Rows from block 5 of a small image classifier, named by matrix and row number. Rows with one number belong to one neuron. Each number is 500 + 40 x the weight over its row's rms, rounded and kept within 0 to 999. All counts start at 0. Numbers have three digits each. After the name is the row's rms in percent of the matrix's.
After each neuron's rows are labels from the 100 images, of 14976, where the neuron reaches its highest value: "responds to" is what is common among them; "peak on" is the class under the peak. Only what is clearly more common there than usual is listed. The data: coloured fractals of 300 iterated function systems on busy backdrops. In brackets: how many of the 100.
# fc1: MLP up (model.blocks.5.mlp.fc1.weight, 576x192), inputs 144-191
# fc2: MLP down (model.blocks.5.mlp.fc2.weight, 192x576, transposed), outputs 144-191

fc1.295 093:535516548545467463497487515490513507530429513491506431511532509387499488467416497425536496533513504497520534521498486483528537531538494446532486
fc2.295 074:411433514520490488557489525567459461449512518539479476425509521550448616530507501478540558503465522510482495498474512493485521415502551560480505
responds to: green (99)
peak on: fractal (35)

fc1.379 103:499511538534563514471468517440505511508505515539520397508501543469552433468475560420519516503444495572449571482500518486506447405533518455504585
fc2.379 114:508447542411492545520552500491448507419566533506530476463486509509507528480441519510523546429532498494573469538465476507494509468459506444565440
responds to: grey (69); brown (25)
peak on: fractal (32)

fc1.520 111:477487519528538460460489469565473514448485461463521502480424513456493522506480573472503494429491531469459593467484501523609517463538480487443492
fc2.520 099:462487496427513585561512534452463521526467576432515563543426526478470470564545490441487485461526508489543477560513504409553538538555465406487543
responds to: grey (99)
peak on: fractal (75)

fc1.267 103:463421490568483454424468550509605438527483514462507444474526544438561506490477483447510497546467568500473534502498493501501505498541468445461385
fc2.267 111:517442449582554438528476509481520507496495502460448445433559502530530493556542438444484465513535502580460495474448461503484454503564529528505482
responds to: white (96); dense (29)
peak on: fractal (59)

fc1.534 089:510573492499469479509509517506548557534494532458514472420429503481472526423487481439506518491457433518471492500479479530528455532519517456465531
fc2.534 101:525472451503450497525489431420542537487505507487482509549403520434521448487473513439460444453543490490516440506537478554545445527466509520553523
responds to: black (77)
peak on: fractal (43)

fc1.514 099:565461501449495472445518523478506493484560522398488476474549506430489493536374527535509522504473458507510550496477506506510548469589491464490525
fc2.514 094:427516436450451537492493522382531476458444487541457494552460442517557409503494503466494430437550477563512461523493555454494427541550507444517489
responds to: pink (100)
peak on: fractal (77)

fc1.389 103:528536545449479508427506549521561517437539441468505492513495513495546452494442489493492491501519586481524548451434450473544483483535543519458464
fc2.389 082:473517476518562576458439488480501439491471449422524533561504558520558465472517473494472475508567537486460484494512524465508383513536500542522529
responds to: pink (67); black (33)
peak on: fractal (44)

fc1.453 102:431460549451511504525510472449540531539589465518546459502473553535563493395472517461510487456485548515486533520532463517502517450515490483521502
fc2.453 135:437455529524519462508469474517517478497528491518487527467437530471495508433443629494486569488492455503512460469508408530547489490500444472517431
responds to: white (97); dense (28)
peak on: fractal (85)

fc1.503 111:490550531509513511492413528434502489430449516543499517537502521524499562504440495493512462480510499504476503488491586443493483499522486502484502
fc2.503 130:522513475450504554575562437405516493497533471485451541590445494477500506544403483549514465548491466475577527534570549470531560488503481450515503
responds to: yellow (100)
peak on: fractal (36)

fc1.272 093:459428478498474456521467508485492429462441459439528487452518583458531531477540498465562477468449425593472559486560535495524510477494549477499535
fc2.272 091:453500530426510574493529535451437493468434560461561562540472518555500526558464488529491525476530535459538470563498478501522560553498487435524561
responds to: grey (96)
peak on: fractal (37)

fc1.564 084:526578514479508480536515452488563562564474522508502535466383514496404518426468510464472545450481488506433562492486493523579497526500530467509480
fc2.564 086:491506504486452468520520426419491536458519474517485479526423521457546460499472522473528488447481456515495447470543435580482518490454533476535520
responds to: black (99)
peak on: fractal (68)

fc1.429 102:586473484540481517550557484456519484554507429473514504515422544484488498451477460506526512451520477489528605504434450503513470527472472456493540
fc2.429 121:472535498438531527471528519463432530523451456470503475565537480530530493562488415519534460487505504519449529580511529504446560522508567437532526
responds to: black (86)
peak on: fractal (73)

fc1.315 094:479438528548485508444482505479571541508439529515494547433531497356513519516423517467479509525508451480508489467463393526456483469495467455396490
fc2.315 078:445464484516529465553456489470511462578542516465475571562435478480474534480419531481482495571569478431490507445554512417576485492524518529480469
responds to: yellow (63)
peak on: fractal (36)

fc1.136 104:446425513477494464481602454544527505464581487440500475452388507461454556504506553470568504459492542471493530554443494565475512507491488454440453
fc2.136 108:477496449513496504560494495498494498389478580486439501480536484589496528422429451541507437536467510552497451577477554474453496470540449471486464
responds to: blue (97)
peak on: fractal (43)

fc1.204 094:568511483536561426486488485570482442562535514430440538515493516481508498511458471547464485432502477487464545492500487585514485516548532455463410
fc2.204 073:507581567490535459517475519586465543495422506534540572518558508518490557553407519542519551537493475443524493446482465514538516461459499374470517
responds to: purple (95)
peak on: fractal (50)

fc1.282 098:452478488530509459488508525471629498560571509480478487468453549470532494451475515458518542462429522504542505545547469555511446474485486460437411
fc2.282 096:456431491536419455469451470559524460498462479497397475413527456498499464504505550486515493513544545553482428468457471480407456455528431467442419
responds to: white (89)
peak on: fractal (32)

fc1.466 090:510424468472516485500536518468560437538538487469509471515491551485503497466452502513548542521515518528524548550495490494477518512515510478489431
fc2.466 100:457364517519527483462462512531498450506484497474476519470471497502498520500493593508536538517591573486500428466474469534519458508490447440472448
responds to: white (49); purple (46); dense (31)
peak on: fractal (40)

fc1.397 096:469460488488485520515501482469564511563554483482528462526489539495472543496407537480540545527559492496494512542478441540491498485500560422490479
fc2.397 111:497390498524488473517482458536519441523529478517464504480442465467463510479478582524469506544547508488538452461508471459525447451510464495480395
responds to: white (60)
peak on: fractal (55)

fc1.324 092:438560512498456493496494484483574521547468481481530517478409531488516487456482475481535539454539522527469588505443465530499518510492474454467480
fc2.324 101:516532499484538509501489405383470562490571463463496515577453508475568420443496464443528469463496466502524499507570483531502518525531502535600534
responds to: black (100)
peak on: fractal (56)

fc1.395 098:421502528508498467515465444487570441450503388469524470500502527517479476486452492454512517539480460488482511537473523525526503528589507468501503
fc2.395 076:540420467516549470559476496479502490520462564485452503449547515498406511456546548462475502500481495504530492493462472502543462452542365521491461
responds to: green (96)
peak on: fractal (33)

fc1.127 105:445559481483505500511533462513463550495518500524476473560526534504581527474490502569541451471478515515496610538513585426514451505521516545539506
fc2.127 150:518561540431541507548551530450426566490554573434539535538515556522516526463461422475528528481536508463533521559517446546530590511459536429579556
responds to: grey (98)
peak on: fractal (54)

fc1.49 096:561448492543464434499517499534562543544541449479497420461494534501533448494433536461510524556521558523497548505545520524532450509571462517455512
fc2.49 095:452463470498485554455449551566517461468429457498453473507462422544472513521473492517474459501514552520432463513423560491406414480525437427475486
responds to: pink (79)
peak on: fractal (53)

fc1.568 094:457465457510467434499579456535577544498514470468437498472406534442467548549480577524549514441521545550502553534506559556514460521491522448418481
fc2.568 108:447442492512519490509478507522460465445492541458445439441534478604492552449434435532463488565446576550419465551450526522385512453541445490492473
responds to: blue (99)
peak on: fractal (45)

fc1.214 095:504482545514515478467525471588450513381531447447542531441500506450470556551505553449516474460449571462548527511466524512515562479547444484478505
fc2.214 072:516485466441456550543547532451552484497502541527517495497439507514545518550494428484530464440506492550505461548471549481484497525498569460535491
responds to: grey (67)
peak on: fractal (50)

fc1.474 098:466547547538478499424501517536527512533481493463521454418504516524469500454491461498516480531466442526511507501530450455539452504478528439433468
fc2.474 104:540525459519510491548450488411476515527520538458482561566442503470487523453514469476525486528576494450505477487538498538552519491485511479517536
responds to: black (87)
peak on: fractal (36)

fc1.198 111:482491490480565461532482503535612491472556521510452483520460564516487513425472519530540501470434464489514528544522502503492426435494548521519483
fc2.198 123:479483446570543430490451484543544500531472453486438504451524441475505466552556526448466460523548467537456465447478502463482469522496525543467437
responds to: white (98); dense (29)
peak on: fractal (43)

fc1.455 107:499503471534433437404461576550656533483520471439453496521538528474521490442476521507568464489460526502475538528504501535499442470468503511547424
fc2.455 160:516517414554495468532498532496518487499480494497491448475584485527548459526567387445499417472526498575434537507449555517465480509479538573511520
responds to: blue (75)
peak on: fractal (37)

fc1.461 097:467428443453503449486508451550538521499455543494456484475417513496542569579520531526498502513453539527472589556500576547477458506537478489435494
fc2.461 115:447459535482492475507530509533473537461511550532461430445507518524468572459450474513526536533493472523478450522474465520392539428472489454553482
responds to: blue (79)
peak on: fractal (34)

fc1.233 091:538474538516499462464506499452568468474549452492494511559461551420503437521471548499525480549515497503472518537450537563541484461494523476481527
fc2.233 073:471463470501451539473443504495518468462436479517465489481424474527491498487455581518536470505592472515475361484460507487461384550508478465467462
responds to: purple (88)
peak on: fractal (52)

fc1.183 090:469536504460488521567492399522567499550498485537528475530409471511511517414503527502453542476433466524431601498563480513577458510480533503514513
fc2.183 109:470520537488471470503492452449486534478518478495501521510453527473519479422452578484532539501479480495527461487565406548478520514503464424551490
responds to: black (89)
peak on: fractal (29)

fc1.480 108:590474525524506486497559508456556502491513436482518471429499529494546465510345506509507512504493446520577599495492439472555478490536495506521536
fc2.480 136:499530441503444546501479558453513470509422496513477540581451457530534464559511454498473434461553533540448526557478565451473507542521501468482509
responds to: pink (100)
peak on: fractal (49)

fc1.294 095:547476508479526349500512511498559498508519483401482418507487551470448448490486501553514541557454472486502608534503528548552449468565479509482430
fc2.294 094:391474512512513506458470547562432472524407460497495511542487455522466544532509556519525507521515492440458463495479528454473454518487485472491521
responds to: purple (100)
peak on: fractal (68)

fc1.328 109:457522503500556504500495505528583463431493466525460450441494521535490478478449497462471511556497451494453526505570511523498458466521580470536490
fc2.328 098:481452521489537506459493517481466512460507571512467504441548502507436557453539531488416550536548522487519522537474471499508507478430414505494463
responds to: green (100)
peak on: fractal (34)

fc1.158 090:499438459497534501519517512469544435536580500457507465473532541500502518430435506503531537511501475543540531568481514519476470518504501462507465
fc2.158 105:456365502509495476477461505513504447503485502496453507459486494499480507489481599517492535509559540496519438475493448528516473491485430451493415
responds to: white (87); dense (28)
peak on: fractal (66)

fc1.460 116:458426476553479455463489513484623403507494499423478466473508516417548457470472491461483506541452518479504544539520518504484525495534477468471390
fc2.460 132:479451448578528427482448477532551491534469455487457501461513470490480498544522507459448480529532498516464477448472493457489426514555522504478456
responds to: white (100); dense (31)
peak on: fractal (54)

fc1.565 099:512509512531445516483440542491533416458473437478472436447494516494519554574483515452561416525503439520484556487498482529542453481537593434520520
fc2.565 107:521490523458453572543528423407496479474548525456466575525462542470476541527378492521534518535486489466573473508567456508553540489536476410481496
responds to: yellow (99)
peak on: fractal (31)

fc1.131 106:463421474538494454533466512513587402492473525456466514500486570445454481449476481485491481453445460455493548557520517516460484459505489470508434
fc2.131 115:497502444576543446506475497512535512522493455458472485475508439495539447581553466441468456470535499530442479454482523465506486551481565557467475
responds to: white (100); dense (34)
peak on: fractal (53)

fc1.398 086:528491472513518346484495505512483479542520453399462427520477534493512503481483472529525567499520531504504587516503539511514496477564469441490437
fc2.398 084:433481500544578525368472502548451527464456450440493503519468450488472518412474572498500522512533487463428455478516498459444450556450440420511532
responds to: purple (100)
peak on: fractal (48)

fc1.192 116:483501517489532521505509455450513504509608501488562465467462544477576464425505545471531505472490507574512499479506522484543478438506502517506514
fc2.192 138:464468514502474490516474493492509509488521524518497533474403564472446484463399568498511531534470444497525436495534407548526498464495405398498462
responds to: white (67); grey (33)
peak on: fractal (69)

fc1.100 080:483483523523494412520501452503556533527475477510550472494533538548454493446399485510527464543540496511542576483540507468556505521518476475488457
fc2.100 063:451455459570441503579478477603504422433531534422433504425554495529491537552452497479520522492402535492480526500452512529537469473480459543450510
responds to: green (100)
peak on: fractal (41)

fc1.511 099:548510557578561454353463520485489460547502526469456539499486542469452474467420539512485461453507505517498514501484517478507468410561494474495499
fc2.511 086:529476447531528547473460574448480456469456507443507555540522510527531497584525475453482461434536544513473478509474550519551522540529532462477545
responds to: pink (89)
peak on: fractal (34)

fc1.557 098:566523462459518473485523546441561505421538538486494502556473546467537435487428551524529552449483503523530557548419474508553507469548523471473522
fc2.557 074:470513431491481558487435540508506480451422491529475548544480463511544496524506534501438450517535544515469393512478559387496471534482550488479467
responds to: pink (100)
peak on: fractal (47)

fc1.200 099:535493527449590504527482561504490508468480486436551403522472545472444516443489452522547544533500450472508587527505504551506438514503515484475517
fc2.200 088:527463526492548525477510502526426463558426442510572505556502489491515518580556539576522509481478498437543455492515510444502501488491471577472520
responds to: purple (72)
peak on: fractal (35)

fc1.7 107:569420461504471510469525517454525551464519514507509409482447474485482483526397518457487510534510524477559539525497539526521473479504551519476522
fc2.7 102:459466450479490479479485551517519486493447532551496425454524497543514478547518417438484462427476528596433447522406549485452440485530547502497489
responds to: pink (49); dense (29); orange (27)
peak on: fractal (44)

fc1.33 093:433388522478532480551503495484532483520539439492534488481473595511545514433440535463505493490519533509513583523523480504457527500537488487482434
fc2.33 110:420446478554526442485458475523539459514505480502473550471499511467507509418485577475463516504523500543471473441499459509545467510531460505495426
responds to: white (100); dense (35)
peak on: fractal (84)

fc1.510 093:580490516523498416510523519479556526503497408462479440461468513473473434506452503502532474514477450503523611499492472523531455489525562513500524
fc2.510 103:438536468498458515460471566537488483495385470519506547574423441518474532592497486542488465510525544456430511505480570449468495522466453486460516
responds to: purple (63); pink (37)
peak on: fractal (60)

fc1.529 091:537446485579433456491482497494524441530526448435459504527523578481497491453440548458511542505528507514459542529433544494472452477493529409505486
fc2.529 070:463448506495468502488487465474490499447442529465429551454453476531472498490510564502504539490634505487565470491481453559532457532455433471523442
responds to: grey (36)
peak on: fractal (29)

fc1.567 107:428418532482488506528484482423533499539556447489564479468472552518549500426466526436516505469464547534484563515538471505479550491519471484518478
fc2.567 153:435448529514488468482472457530514474497497480510496528466436526465482496467432626495481561494495482501522444472512396501538478479504452465510423
responds to: white (97)
peak on: fractal (84)

fc1.491 106:434529522479461503504480485435531529450447501491495538513424528511470547460473482508566578466515530469490565494440459451442509525476467518452484
fc2.491 134:547506456462531560551512447402490522480577472450504496562466506486587439498457422455543433462446462523534496526545553516519529521548523479554539
responds to: black (87)
peak on: fractal (65)

fc1.444 100:531518510483496478518551437459535410530496542446504479521490536474484555552491498566484554438444453498529558516478466577508463434598476489463463
fc2.444 112:491457544485494495514512495502458539484499543508499508499395529504464534427516608523509574482467449445526412504535438498496511494476403459534511
responds to: purple (89)
peak on: fractal (38)